{"encoder_arch": "vit", "model": "contrastive audio-text model", "dataset": "drum patterns on synthesised drum kits", "train_examples": 26041, "n_mels": 64, "hop_length": 320, "input": "log_mel", "spec_augment": true, "win_length": 400, "tokenizer": "word", "vocab_size": 159, "loss": "sigmoid", "embed_dim": 384, "encoder_norm": "rmsnorm", "encoder_norm_position": "pre", "encoder_activation": "geglu", "encoder_mlp_ratio": 3, "encoder_head_dim": 64, "encoder_fused_qkv": true, "encoder_bias": "none", "encoder_qk_norm": false, "encoder_parallel_block": false, "encoder_dropout": 0.05, "encoder_inner_norm": false, "encoder_patch_size": [8, 16], "encoder_layers": 12, "encoder_width": 192, "encoder_positions": "sincos", "encoder_pooling": "class_token", "text_encoder_causal": false, "text_encoder_width": 192, "text_encoder_layers": 8, "text_encoder_norm": "layernorm", "text_encoder_norm_position": "pre", "text_encoder_activation": "swiglu", "text_encoder_mlp_ratio": 2.67, "text_encoder_head_dim": 32, "text_encoder_fused_qkv": false, "text_encoder_bias": "none", "text_encoder_qk_norm": false, "text_encoder_parallel_block": false, "text_encoder_inner_norm": false, "text_encoder_drop_path": 0.15, "text_encoder_kv_group_size": 2, "text_encoder_positions": "learned", "init": "orthogonal", "residual_init": "none", "optimizer": "soap", "beta2": 0.95, "lr": 0.0025, "beta1": 0.95, "shampoo_beta": 0.95, "eps": 1e-08, "precondition_frequency": 10, "max_precond_dim": 1024, "one_sided": true, "adamw_lr_other_params": 0.0014, "grad_clip": 1.0, "steps": 15200, "batch_size": 256, "epochs": 149.4, "lr_schedule": "cosine", "final_lr_fraction": 0, "warmup_steps": 760, "weight_decay": 0.1, "adamw_weight_decay_other_params": 0}
Rows from block 7 of the audio encoder of a small contrastive audio-text model, named by matrix and row number. Rows with one number belong to one neuron. Each number is 128 + 24 x the weight over its row's rms, rounded and kept within 0 to 255. All counts start at 0. After the name is the row's rms in percent of the matrix's.
After each neuron's rows are labels from the 100 clips, of 14848, where the neuron reaches its largest size: "strongest on" is what is common among them; "peak in band" is the frequency band that holds the peak. Only what is clearly more common there than usual is listed. The data: drum patterns on synthesised drum kits. In brackets: how many of the 100.
# gate: MLP gate (encoder.blocks.7.mlp.gate.weight, 576x192), inputs 96-191
# fc1: MLP up (encoder.blocks.7.mlp.fc1.weight, 576x192), inputs 96-191
# fc2: MLP down (encoder.blocks.7.mlp.fc2.weight, 192x576, transposed), outputs 96-191

gate.266 099 [ 79 102  62 105 146 162 140 131 142 161 160 139 152 173 148 136 128 143 115 104 137 115 133  99 155 151 139 160 154 146 103 125 119  84 143 154 116 106 141 108 154 156 161 177 125 108 170 138 151 117 116 126  83  89 136 116 109  76 174 122 131 162 154 111 115 102 118 127 173  98 150 154 151 133 121  96 131 150  84 160  88 124 119 127 122 131 119 123 135  97 120 140 119 110 109 118]
fc1.266 097 [ 81 127 104 105 166 106 133 116 180 134 148 152 146 105 106 116 152  97 157 113 140 164 122 134 150 113 132  97 166 116  74 131  91 165  85  99  93 103 106 105 112 145 127 132 152 115 101 103 118 132  60 154  95  86  96 113 134 115 108 101 169 148 140 120 104  93 131 130 167 120 152  83 100 148 112 125 140  99 100 116 144 127 120  90 139 172  81 131 135 117 133 144 144 162 144 107]
fc2.266 090 [142 101 169 158 142 112 128 144 154 130 122 102 147  97 132 136 150  94 187 154 142 130  83 148  86 150 128 129 115 156 122 138 105 114 129  95 116 141 166 154 119 178 111 149 130  91 137 157 139 157 112 115 146 123 136 156 129 126 125 145 120 147 131 115 113 148 155  91 128 130 137 123  85 112 131 127 102 127 138 135  85 109 145 141 108 128 140 142 129 108 156 177 150 190 125 160]
strongest on: snare (89); ride cymbal (66); tempo: 90 to 100 bpm (28)
peak in band: 4000 to 8000 Hz (50)

gate.475 098 [107 115 100 139 151  99 158 124 126 120 115 139 169 145 122 113 147 112 138 115 129 117 136 136 101 140 152  97 132 165  99 117 109 157 103 141 134  65 164 136 145 141 139  67 128 157 132 145 107 146 114 105 104 115 120 154 141 137 117  71 127  85 142 151 158 129  82 106 125 163 151 151 136 124 134 129 140 105  80 128 127 149 130 165 112 154 132  82 119 124 129 121 119 138 149 113]
fc1.475 106 [115 135  78 126 157 143 150 152 119 132 101 128 135 159 148 144 109 110  89 127 170  81 148 174 132 132 127 145 110 166 127  95 102 138 141 136 129 192 135 102 126 107 108 117 134 150 188 157 141 104 124 134  80 141 105 127 137 182 163 129 131 106 167 114 120 159  88 123 116 160 143  97 138 135 100  97 148 104 134 104 123 138 136 112 156 120 167 119 149 136 104 119 112 104 186 103]
fc2.475 094 [131  82 105 118 119 107 109 122 139 126 125 169 127 120 131 131 156 104  96 129 117 160 104 121  98 171 108 149 138 121 144 153 143 117  90 142 171 145 158 124 192 131 103 125 145 129 121 140 114 155 116 136  81 163 121  96 126  74 134  87 158 107 132 152 123 176 113 127 110 101 118 126 153 131 138 133  97 159 123 157  77 170 148 112 113 151  98 133 122 130 146 125 123 106 103 129]
strongest on: snare (82); tempo: 160 to 170 bpm (64); march (45)
peak in band: 4000 to 8000 Hz (81)

gate.54 091 [139 153 106 107 113 131 135 116 117 133 107  93 166 135 130 147 134 116 141  97 111  83  90 120 103 154 136 108 123 134 133 139 168 131 106 182 146 131 122 111 133 178 118 165 108 115 134 136 119 137  81 110 102  92 134 137 168  82  92 103 124 129 105  59 138 117  89  87 153 130 102 122 144 112 134 138 117 103 103 113  85 148 114 130 109  85 145 111 105 101 129 158  68 140 121 153]
fc1.54 091 [110 166 123 134 119 115 136 143 106 128 141 109 159  98 129 121  80 114  87 148 122 117 124 120 102 154 160 148 118 113 103 114  99 134 166 180 154 129 136 109 147 137 102 145 130 191 149 118  98 161 136 151 111 129 152 112 119 133 133 132 133 122 154  83 106 115 106 155 116 152 142  53 169 165 154 120 143 113 145 142  93 120  98  71 150 117 125 103  74  79 148 114 156 153 146 106]
fc2.54 089 [110 133 115  92 118 154 147 122 157 110 137 131 132 134 131 133 161 161 124 100 117 174 111 113 143 171 130 119 101 143 120 107 124 128  98  85 108 135 106 143 179 107 113 152 152 118 102 136 113 145  95 116 178 124 122  58 106 127 103 103 138 131 136 122 120 132 128 139 105 133 152 127 136 102 134 122 140 146 128 124 102 138 145 144 117 130 127 116 101 166 134 117 116 160  93 134]
strongest on: snare (94); march (85)
peak in band: 0 to 250 Hz (96)

gate.251 098 [129 129 129 126 133 136 159 124 172 122 141 104 187 147  96 112 145 110 171 128 153 154 141 125 128 115 141 104 135 112 117  89 137 138 143 143 128 141 102 126 101 134 143 113 128 114 105 114 152 160 132  70 106 166 155 100 152 173 172  89 126 157 200 154 148 119 129 156 107 100 148 115 118 130 123  87 115 114 168  93 134 104 171 156 127 147 137  97 165 118 152 149 120 109 132 168]
fc1.251 100 [109 169 115  72 106 121 159  99 131 104 108 103 171 113 155 144 139 142 154 134 133 147 115  92  94 106 151 116 118 132 116  97 140 146 138 100 131 130 147 136 157 142  88 121 107 145 134 105 135 140 140 110 130 140 104 105 129 148 139 166 114 164 120 120 137 137 119 156 107 100 163 147 120 112 166  68 112 123 129 134 164 128 153 155 159 156  85  48 128 113 113 121 119 120 166  98]
fc2.251 090 [109  72 114 122  86 173 149 128 131  86 132 144 163 148 177  73 117 116 122 134 111 101 114 117 122  80 113 127 113 107 134 135  97 110 117 146 155 126 162 115 138  86 150 126 127 160 156 115 152 148 152 158 158 136 104 114 164 114  80 143 107 139 101 125 108 116 149 151 123 130 142 121 119 157  98 139 148 139 131 144 189 132 131 165 120 122  67 108 125 106 139 136 114 117 144 137]
strongest on: high tom (83); random hits (36)
peak in band: 0 to 250 Hz (84)

gate.573 097 [104 112 113 101  78  95 134 115 148 132 135 118 153 162 120 147 142 107 134 170 116 137 124 148 147 137 137 176 128 146 127 135 180 156  96 132 100 119 132 143 114 109 160 134 113 149 138 129 110 126 150 135 135 114 127 142  83  99 125 163  99 116 108 119  84  97 154 141  94 123 129 133 164 114 156 113 114 124 117 117 148 156 119 123  92 156 150 191 133 176 109 140 196 106 153 138]
fc1.573 116 [149 115 120 168 110 120 106 118 105 112  84  77 104 108  85 125  98 129 109 103 128 128 103 112  79 132 156  98 127 101 150  99 151 133 140 133 111 106 110 168 161 134 131 119 163 117 113 108 179 137 121 148 121 116 105 118 145  91 157 138 114 101 120 131 147 115 113 144 136 144  84 146 112 136 150 140 127 140 151 143 175 118 141 131 109  98  75 134 135  88 134 165  81  86 133 166]
fc2.573 094 [135  97 135 104 133 121 153 117 135 117 142 120 139 152 162 159 115 117 104 131 114 160 162 136 106 144  89 148  89 127  97 119 120 155 169 112 136  68 136 159 123 121  90 140 112 120  76 115  91  88 118 104 117 145 165 103  99 125 127 122 131 201 122 167 134 134 172 138 141 135 125 107 146 150 120 177 111  92 133 100 110 154 135 112 115 169 160 114 144 124  71 103 124 150 138 145]
strongest on: snare (87); reverberation (64); text has "room" (64); text has "reverberant" (64)
peak in band: 250 to 500 Hz (39)

gate.175 100 [137  99 150 145  85 125 101 137 160 142  98 181 137 135 139 115  65 147 113 105 126  81 127 127 142 102 125  84 112 132 103 104 132 171 120 143 111 117 123 158 110 142 115 109 129 137 165 113  96 127 167 112 143 143 162 125 167 141 160 119 132  87 142 129 162  89 103 164 116 131 170 100 143 134 140 153 107 122 132  97 105 154 127 111 128 126 133 169 154  98 113 113 102 163 101 120]
fc1.175 112 [ 98 117 104 134 120 175 127  59  58 156 128 116 120  97 165 128 123 136  99 169 103 103 122 141 117 144 106 119 118 123 125 122  74 129 138 112 121 142 128 116 147 100 104 135 146 117 122 130  84 102  99 131 135 166 146 151 121 119 178 106 139  83 134 130  95 113 138 143 120 139 121  90 174 188 139 142 135 157  93 122 109 122 136 130 111 105 158 113 128 168 124 151 140 129 107 121]
fc2.175 104 [135 101 151 121 116 121 132  89 130 109 122 118 102 117 104 170 110 160 119 147 100 157  96 126 104 111 120 111  86 154 117  89 156 138 147 117 134 157  73 123 133 121 117 160 145 111 122 123 148 112 129 101 143 117 118 134 124 128 115 116  99  82 134 153  91 112 113 110  93 161 122 157 184 123 136 134 132 105 153 112 131 141 126  84 135  98 161 128 191  87 163 130 118 144 121 107]
strongest on: snare (100); one drop (99)
peak in band: 0 to 250 Hz (100)

gate.97 099 [137 127  79 128  85  59  96 122  96 180 152 123 137 118 144  70 106 130 117 124 132 163  98 100 128 107 151 113 161 121  76  95 168 145 152 133  91 170 113 138 133 114 113 100 141 117 102 162 109 118 137 119 110 137 100 142 102 155 123 136 118 147 101 139 134 127 135 107 155 143 116 162 129 106 144 149 133 119 126 132 131 115 120 136 131  68 171  71 171 112 170 100 175 119 116 136]
fc1.97 101 [112  88 167  89 123 165 133 114 123  93 116 132 101 101 144 110 123 133 132  97 112 133  71 120 126 161 122  82 147 132 136 110 115 114 122  91 134  64 122 138  85  78 125 128 136  91 131 134 141 119 150 122 105  97 137 130 127 114 156  87 141 131 118 126 124 138 133 134 137 170 118 119 142 141 138 124  81 161 129 103 137 134 125  98 121 137 136 140 160 102 150 106 147  91 160 133]
fc2.97 099 [130 136 127 144 137 117 139 115 158 142 159 162  87 147 141 118 114 161  55 115 118  95  96 129 102 141 100 141 111 139 145 136  86 110  99 147 137 163 135 119 104  98 116 152 125 116 117 145 146 137  72 130 148  77 143 137 135 106 144 186 140 165 160 123 145  79 100 147 134  95 130 112 132 121  93 135 141 138 167 118 147 102 159 115 149 178  66 167 138  93  88 141 128 141 116 136]
strongest on: high tom (60); thin (high-pass) (56)
peak in band: 0 to 250 Hz (87)

gate.279 099 [164 104 153 102 106 123 150 114 120 101  75 127 151 118 114 104 164 136 126 159 107  99 147 130 168 121  98 116 128 143 161 124 113 117 139 141  97 140 115 122  96 134 165 145 147 120 126 102 143 164 126  96 129 153 109 134 161 116 115  85 140  69 137  99 130 133 122 141 176 162 134 140 140 167 155 147  97 118 116 115 129 115 128  83 161 136  97 120 103  95 119  57  95 143 111 109]
fc1.279 086 [127 149 135 127  82  94 110 123 119 133  94 104 112 146 149 138  89  96 150  80 118 166 161 149 127 104 157 118 140 116 120 182 137 105 138 122 139  79 142 135 156  66 163 147 144 103 159 116 141 119 115  97 110 113 134 156 128  90 108 114 144 158 120 130 109  82 139 147 116  92 140 142  75 163 117 111 170 142 131 120 142 120 159 121  98 105  93 115 174 142 133 172 149 108 113 113]
fc2.279 083 [129 135 125 114 101 111 118  96 123 154 146 157 135 130 136  95 110 143 120 139 104  92 144 137 111 119 156 135 138 131 105  95 118 129 124 130 153 148 129 118 129 117 157 148 117 122 146 141 155 108 107 120 153  89 130 154 130 129 110 106 112  79 108 128 143 135 122 135 155 116 137 183  83 116 172  92 123 163 172 117 187  64 172 117 132  89 116 130 141 152 138 127  88 131 101 104]
strongest on: tempo: 90 to 100 bpm (50); tempo: 80 to 90 bpm (42)
peak in band: 2000 to 4000 Hz (83)

gate.63 094 [ 97 119 135 102 129 148 118 124 121 120 114 104 111 116 144 129 144 140 112 146 142 165 123 113 122 129  87 152 134 142 130 147 151 127 182 139 126  59 115 127 114 150 125  89 124 107 120 143 124 161 126 130 108 138 114 142  95 136 125 104 134  93 125 130 123 166  93 117 168 170 135 140  99  74  97 109 107 105  87 117  55 142 112 135 114 115 147 107 122 154 125  91 153 165 177 139]
fc1.63 095 [ 97 149 128 140 104 134  93 118 112  93 170 123 118 140 117 120  86 110 116 160 134  98  93 129  91 140 131 125 122 125 106 127 116 163 150 120  94 138 125 161  91 103 128 135 144 139 143 116 119 159 100 129 169 157 111 114  98 146 125  96 141 156 116 124 117 113  82 122 141 139 131 129  81 124 133 126 113  86 135 133 114 123 116 155 143 124 160 108 133 129 141 123 168  86 130 122]
fc2.63 091 [150 132  96 104 126 139  95 125 163 130  93 182 166 112 125 137 113 121 114 112 129 128 102 113  74 159 149 143 129  91 160 128 125 113 121 124 129 138 133 168 135 149  63 141 125 148 156 111 102 109 118 163 147  97 120  94 144 121 143 146 150 132 113 105 129 102 151 106 137 158 139  90 147 114 119  79 135 124 120 108 113 106 139 110 146 132  93 104 124 107 102 116 150  97 162 101]
strongest on: breakbeat (43); tempo: 150 to 160 bpm (42); tempo: 140 to 150 bpm (41)
peak in band: 0 to 250 Hz (41)

gate.61 103 [112 110 145 142 114 112  81 115 148 113 106 146 111 165 123 168 124 134 137 154 127 141 144 132  81 115 143 111 157 153 138 163 106 120 114 121 134 122 101 127 105 143 144 105 118 144 158  91 135  85 153  84  96  99  95 115 151 102 145 124 143 134  80 120 112 143 101 108 131 100 139 157 124 111 119  78 138 149 116 138  94 111 140 110 168 146 121 174 158 152 133 112 133 108 145 120]
fc1.61 099 [133 136 100 178 103 124 127 133 126 129 172 136 134 136 161 153 197 133 147 142 147 133 172 140 143 143 126 147  86 161 107 142 144 100  47 140 126  89 137 121 135 143 114 131  80 133 124 110 131 136  82 130 140 139 143 146 115 127 126  93 149 111 113 102 115 167  62 102 118 109 110 119 109 132  92 173 151 115 132 123 110 156 182 120 129 140 175 125 153 177 164 140 130 131 108 143]
fc2.61 106 [123 184 190 142 144 135 188 148 169 146 155 135 138 152 113 100 146 142 132 152 112 105 148 158 136 126 141 112 130 127 104 145 134 139  95 121 136 160 108 117 106 124 147 108 137 108 129 126 152  94 127 101 142 136  95 149 127 155 122 157 116 128 146 147 102 129 109 130 117 148 102 178 177 122 133 117  69 100 156 147 102 126 143 143 134 164 147 110 107 147 126 142 146 123 129  91]
strongest on: tempo: 90 to 100 bpm (57); rimshot (51); low tom (34)
peak in band: 500 to 1000 Hz (38); 250 to 500 Hz (32)

gate.543 097 [120 166 108 114 167 116  95 119 138 112 141 107 134 131 148  99  83 109 123  92 129  66 114 108 112 121 130 100 111 123 131 144 136 126 122  79  83 137 128 158 112 101 169 174 116 153 119  95 150 130 140 126 105 147 108 132 155 141 120 117 121 111 103 105 136 124 111 124 147 130 135  99 145 121 134 120 129 128 110 102  79 116 142 131 107 132  88 109 161 147 134  73 106 124 146 116]
fc1.543 112 [104 132 140 134 129 143 135 127 103 116 123 119 133 130  81 109 115  89 105 109  92 109 135 126 144 163 129 114 121 144 161 120 110 143  92 154 151 128 125 126 158 141 123 125 153 101 131 160 125 116 131  88 116  88 124 109 144 158 121 125 137 104 119 136 113 145 102 121  97 129 138 202 129  79 124 163 131 125 146 148 135 119 102 146  69 102 187 128 150 139 144 129 147 137 108 151]
fc2.543 105 [155 129  72 175 124 101 108 135 116 134 122  95 105 116  95 129 115 118 139  69 120 140 177 121 151 112 118 163 131  98 155  96 118 119 143 139 137 181 163 138 135 127 117 124  78 116 113 100 148 118 126 136 121  95 153 181 135 128 129 131 102 137 165 124 106 122  97 153 118 174 108 168 162 136 119 139  86 145  89  98 121 132 146 180 107 159 135 116 115 141 156 128 107 146 123 142]
strongest on: tempo: 90 to 100 bpm (92); bossa nova (40); pattern: dembow (28)
peak in band: 2000 to 4000 Hz (87)

gate.65 095 [117 135  98 139 124 112 101  94 154 155 107 133 197 110 135 118  88 135 174 135 131  99 179 112 131 143 176 113 166 129  86 118 134 134 153 164  85 139 128 114 148 105 133 160 128 138 164 115 151 122 128  56 133 128 103 116 179 138 105 134  72 124 131 115 123  77 111 123 146 135 137 155 117 123 133 104 120 150  85 126 132 114 125 150 100 119 127 123 139 125 148  94 102 122 109 141]
fc1.65 082 [119 120 109 194 127 162 135 138 175 127 154 150 123 126 168 118 158 105  84 116 125 102 136 105 150 147 135 153 138 124 103 120 136 147 140 151 138 120 121 109 123 114 125 151 155 109 139 115 128 139 116 108 101 159 146  99 118 109 142 149 129 147  85 148 151 107 118 130 180 133 128 224 142 141 115 117 123 136 116 123 152 157 118 139 181 138 172 123 132 124 129 175 118 159 149 115]
fc2.65 085 [149 106 122  63 136 151 140 127  97 129 134 166  80 163  90 132  86 140  99 162 105 138  52 139 122 111 106 165 156 122 149 151 103 139 114 136 144 135 152 137 147 137 104 133 126  96 148 122 175 111 125 131  98 117 136 111 102 103 156 116 132 160  96 108 112 138 123 131 114 116 134 158 144 108 146 109 150 133 132 120 163 147 101 139 116 118 130 138 157 122 109 123 123 122 131 200]
strongest on: snare (83); high tom (75); muffled (low-pass) (33)
peak in band: 0 to 250 Hz (66); 250 to 500 Hz (33)

gate.486 103 [123 139 142 115 140 118 132  79 126 173 144 150 109 155 115 128  81 143 133 163 156 119 154 105 124 138 132  99 137 126 137 154  99 107 145 116  85 140 115 164 112 139 121 101 123 126 147 122 135 112 156 154  95 138  90 143 142 124 150 150 118 106 119 116 120 152 180 105  97 122 160 162 129 154 123 148 154 143 110 136  79  91 157 122 116 154 101 138 158 130  91  97 140 111 136 130]
fc1.486 098 [133 131  97 115 176 143 129 101 106 120 144 128 103 140 146 144 119 102 116 116 122 118 149 167 118  70 103 148 124 103 110  74 162 118 134 174 160 111 145 146 135 131 149 124 118 175 124 130 137 141 140 149 159 123 123 108  96 143 125 119 179 147 128 141 155 132 126 119 135 134  98 132 142 130 128 113 137 147 145 140 153 139 146 134 145 125 159 120 114 105  99 155  80  95 156 116]
fc2.486 092 [ 86 119 150 109 123 129 145 171 112 111  81  72 148 119 168 119 132 120 130 141 164 117  74 154 151 134 112 104 140 113 140 119 137 143 139 115 134 106 142  93 135 120 124 185  92 105 139 162 125  96 129 133  99 131 108 172 140  77 120 132 155 147 129 156 179 125 150 112 105 127 149 118 130 171 116 167 155 119 116 125 139 133 146 118 152 102 125 139  88 125 139 184 118 148 101 145]
strongest on: tempo: 90 to 100 bpm (82)
peak in band: 4000 to 8000 Hz (84)

gate.182 102 [111  90 123  89 103 173 130 134 142 108  94 131 174 111 113 101 147 107 161 115 102 102 115 120 155 120 124  90 115 162  77  99 147 106 109 144 130 119 157 102 115 137 138 188 180 108 119  85 130 109 160  87 144  98 138 151 128 125 158 111  67 133 114  98 139 117 152 144 142 117 126 122 111  75 101 112  84 114  87 150 144 125 124  83 103  97 121 131  80  78 104 113 141 133 131 132]
fc1.182 097 [134 108 115 120 107 175 115 138  99 154 103  87 138 155  74  95 138 104 145 137  96 127 142 125 124  76 117 115 110 148 111 115 148 112 116 156 125 157 132 146 130 145 125 173 155 137 108 162 141 102 153 123 175 152 142 146 158 110  88  83 133 125 100 107 134 100 120 136 131 128 127 129  96  88 178 121 141 131 104 116 160  97 114 127 161 138 127 176  54 125 138 119 132 129 127 136]
fc2.182 086 [143 112 128 116  95 121  94 109 121 174 155 120 115  86  97 129 143 146  97 122 134 129  91 156 134 100 141 104  89 148 116 118 167 111 110 132 154 103 128 135  67 115 123 132  78 100 166 158 133 136 192 148 183 149 132 135 108 132 135 186 108 134 104 111 149 121 132 131 122 139 129 130 138  84 142 121 165 170 135 108 117 113  81 140 123 132 110  93  95 116 135 172  77 147 152 130]
strongest on: reverberation (100); text has "room" (100); text has "reverberant" (100); rimshot (99)
peak in band: 500 to 1000 Hz (86)

gate.118 085 [110 131 113 113 135 135 118 136 136 140 113 165 171 133  89 141 113 146 125 128 141 134 149 140 169 125 128 125 156 123 128 137 135 111 120 143  87 158 127 115 130 148 107  91  85 153 111 108 177 137 156 120 155 148  93 171 108 172  99 102 117 104 105 112 116  99 159 114 151 119 100 100 135 152 126 142 108 107 159 129 109  80 190 120 115 113 173 118 115  95 168 119 125 147  95 117]
fc1.118 102 [108 124 102  94  87 155 150 112 132 159 108 115 143 124  71 156 138 127 133  94 139 113 151 130 172 141 159 156 155 134 109 157 110 146 161 128  96 138  99 100 140 117  95 106 118 142 107 101 150 144 167 148 157 163 117 176 129 136 171  97 129 123  86 101 115 100 149 142 178 117 127 116 103 150 121 126 117 106 155 112 119  91 203 106 137 119 131 157 126 100 134 114 145 168 113 123]
fc2.118 094 [ 89 117 116 109  76 168 120 117 141  52 145 116 161 155 139 121 150 133 108 156 124 152 114 129 119 134 107 136 112 120 134 110 123 123 174 110 158 124 143 105 118 100 119 109 125 129 101  85 104 110 170 159 144 132 132 127 105  95 145 122 137 164 151 107 167 137 103 131 121 146 112 136 128  95 161 102 184 121 134 175 120 127 140  97 140 105  83 137 113 120 145 171 104 148 147 111]
strongest on: high tom (94); clap (72)
peak in band: 250 to 500 Hz (38); 500 to 1000 Hz (32)

gate.547 106 [139 136 113  93 121 121  96 141 143 138 123 125 184 153 145 139 112 119 140 126 139 166 160 122  99 118 145  87 114 166 116 105 147 109 164 166 146 144 125 136 177 104 111 116 103 105 139  96 130 120  83  91 102 125  96 174 136 130  97 179 104  99  97 115  91 106 129 140 146 117 171  97 138 138 135 121  99 158 104 143  95 126 150 138 126 116 135  96 108  85 134 142 151  96 151 110]
fc1.547 087 [167 109  88 113 137 146 156 128 127 108 114 154 107 127  84 112 156 147 129 145 130 148 119 122 199 103 131 125 106 136 114 123 163 144  94 153 163 113 112 158 111 164 113 122 135 132 140 117 112 115 134 128 127 118  87 134 105 134 117 106 142 137  72 141  76  96 156 104 137 185 129 125  97 124 139  80 169 127  84 148 117 110 113 147 140 118  85  91 159 137 128 132 107 184 119 156]
fc2.547 086 [137 115  93 160 128 112 130  70 151 110 118 140 161  97 144 149 148 145 130 110  98 124 110 125 172 116 158  97 165 127 161 144 146 131 117 119 133 163 155 134 136 136 104 127 184 139 104 156  73 111 142 164  77 107 107 127  99 135 130 100  99 109  97  99 119 160 142 131 158 124 134 126 140 142 149 102 139 127 118 170 145  77  79 159 145 128 132 131 130 123 131 146 121 134 151 147]
strongest on: high tom (62); tempo: 90 to 100 bpm (45); one drop (30)
peak in band: 0 to 250 Hz (67)

gate.189 099 [119 193 130 127 130 126 100 134 158 135 119 127 112 144 149 159 102 135 181 138 164 111 143 160  97 139 141 127 144 156  84 141 122 108 120 138 167  92  61 104 131 136 173 135 130  97  73 134 123 128 141 133  83 140 104 155  97  81 142 117 140 139 156 159 106 148 132 128 131 145 106 160 167 104 106 114 118 121 100  86 111 138 123 180 121 129 151  98  96 147 136  75 132  90 115 132]
fc1.189 094 [160 141 124 120 100 129 115  86 160 179 139  74  82 139 128 111 103 107 136 140 127 114  89 129 135 161 105 103  73 108 118 172 139 115 110 131 124 125 130 170  82 116 146 159 147 102 162 122 112 117 133 184 105 103 120 124  95 122 107 116 149  97 115 146  95 149 109 144 121 143 140 117  99 147 163 112 111 155 138 123  80 137 130 143 100 125 146 141 118 112 141 124 121 137 141 148]
fc2.189 089 [146 147 124 151 121  93 120 145 120 151 136 134 127 119 122 156 119  85 115 153 119 167 135 133 105 124 154 140 120 153 148 142 123 108 113 109 122 127 115 156 147 118 129 123 121 132 116  97  95 159 181 140  85 114  95  93  95 121 158 139  92  92 133 111 165 166 150 172 125 161 132  88 123 130 129 141 131 149 151 151 145 149 162 173 117 112 123 108 106 133 168 158 117 157 137 120]
strongest on: tempo: 90 to 100 bpm (35); bossa nova (32)
peak in band: 0 to 250 Hz (83)

gate.207 101 [107 121 152 143 131 130 105 118  99 131 121 128  70 118 112  90 121 101 155  80 117 152  65 154 131 174 173  70 101 152 144 153 186 136 147 135  90 125 127 134  93 119 176 119 132 120 150 115 156 164 115 134 111 146 123 122  96 151 120 127 161 140 131 159 130 117 111 147 112 145 149 140 171  73 140 126 168 130 134 122 135 131 152 126 131 123 130 110 170 108  71 128 119 143 156  71]
fc1.207 121 [177  90 124 108  82 106 143 145 120 148 155 120 157 123 120 115 134 123 128 107  83 140 120 108 146 126 161  92 131 117 135 144 126 120 108 138 134 129 125 145 163 140 124 121 124 140  99 114 153 129 112 109 136 107 166 105 131 131 119 127 114 125  99 146 107 130 197 107  84 111 138 145 153 131 125 134 123 123 121 101  81 144 138  78 101 121 110 138 112 133 114 136 162 143  79 178]
fc2.207 120 [106 143 132 188 122 147  78 147 168 150 109 114 148 137 130 151 142 131 103 128 148 102 150 137 164 107 104 154 161  84 109 114 105 112 111 112 129 160 128 137 133 116 120 126 108 154 102 133 103 128 121 134 106 121 132 183 136 147 113 174 108 138 147  86 123 137 125 134 167 113  98 157 109 137 140 163 101 116 151 144 159  94 104 170 126 129 107 147 155  88 186 141 133 180 121 132]
strongest on: breakbeat (47); bossa nova (35)
peak in band: 2000 to 4000 Hz (57)

gate.240 087 [110 111 119  96 147 131 102 137 102 144 139 146 142 119 118 109 140 117 124 137 107 171 109  98 103 159 125 118 143 115 120 113 159 148 138 144  87 171 126 143 136 143 134 146 122 134 156 158 132 142 135 122 107 115 134 159 154 112 187 127 116  98 203 110 127 136 142 139 206 103 141  92 110 154 102 128 125 110 109 110 143 117 158 146 162 116 157 177 145 151 159 114 150 107 122 145]
fc1.240 104 [146 109 106  81 164 123 167 148 136 102 114 153 148 133 103 122 126 114 143 106 127 170 140 143 102 169 151 134 146 137 156 134 162 168 139 137  88 159 175 140 142 158 109 142  89 116 111 163 129 104 138 102  94 113 166 169 143 135 143 105 128 156 146 149 133 126 163 122 162  59 135 141 127 147 100 125 149 138 108 105 152 101 162 132 108 160 134 130 172 125 145 143 131 140 127 136]
fc2.240 095 [ 99  85 120 108 136 119 153  95 130 137 164  95 125 152 161 179  88 148 126 130 116 118 139 107 132 125 151 132 143  92  98 145 138 156 120 127 103 133 172 142 119 154  82 157 104 140 126 141  94 126 139 135 151 112 109 121 110 124 169  77 113 130 130  98 141 106 116 115 164 107 164 183  98 133 101 138 131 146 153 138 143 136 152 136 157 126  77  80 126 143 113 173 150 123 107 140]
strongest on: snare (79); thin (high-pass) (37); white noise (36)
peak in band: 1000 to 2000 Hz (51)

gate.371 105 [157  89 120  93 139 118 144 137 140 161 103 133 153 128 203  91 156 129 133 147 136 118 119 105 120 163 131 128 138 124 175 101 102 139 148 120 116 140 109 159 110 136 155 127 144 113 148 112 131  98 140 133 133 136 139 173 137 132 166  97 135 142  92 144 161 146  92 132 143  98 126 122  93 152 174 132 144 127 107 163 101 112 145 106 151 125 113 156 156 109 125 121 104  90 101 177]
fc1.371 108 [146  87 118 147 159 148 161 136 131 107 140 159 131 139 128 113 129 171 108 144 178 141 147 110 162 133 116 168 126 114 142 161 176 146 124 121 105 109 125  74 158 174 105 109 108 101 105 112 115 171 114  88  78 138 118 148 123 100 107 136 138 135 165 151 121 125 141 171 173 149 118 135 144 102 105 115 132 112 110 176 187 153  74 150 126 122 115 138 108 159 143 191 130 153  96 185]
fc2.371 104 [ 76  95 118  81 115 105 162 169 145 119 154 113 105 115  93 128 119 159 141  90 131 117 163 147 174 131 115 152 165 135 146  59 132 142 140 127 138 151 153 108  70 143 122 114 109 145 110 137 122 134 115 113 163 131 133 157 159 116 148  98  93 110  95 109 115  95 145 141 110 116 109 137 124 104 119 156 142 150 152 144 122 106 124 107  84 119 139  77 180 150 149 128 111 155 146 132]
strongest on: tempo: 90 to 100 bpm (92)
peak in band: 4000 to 8000 Hz (74)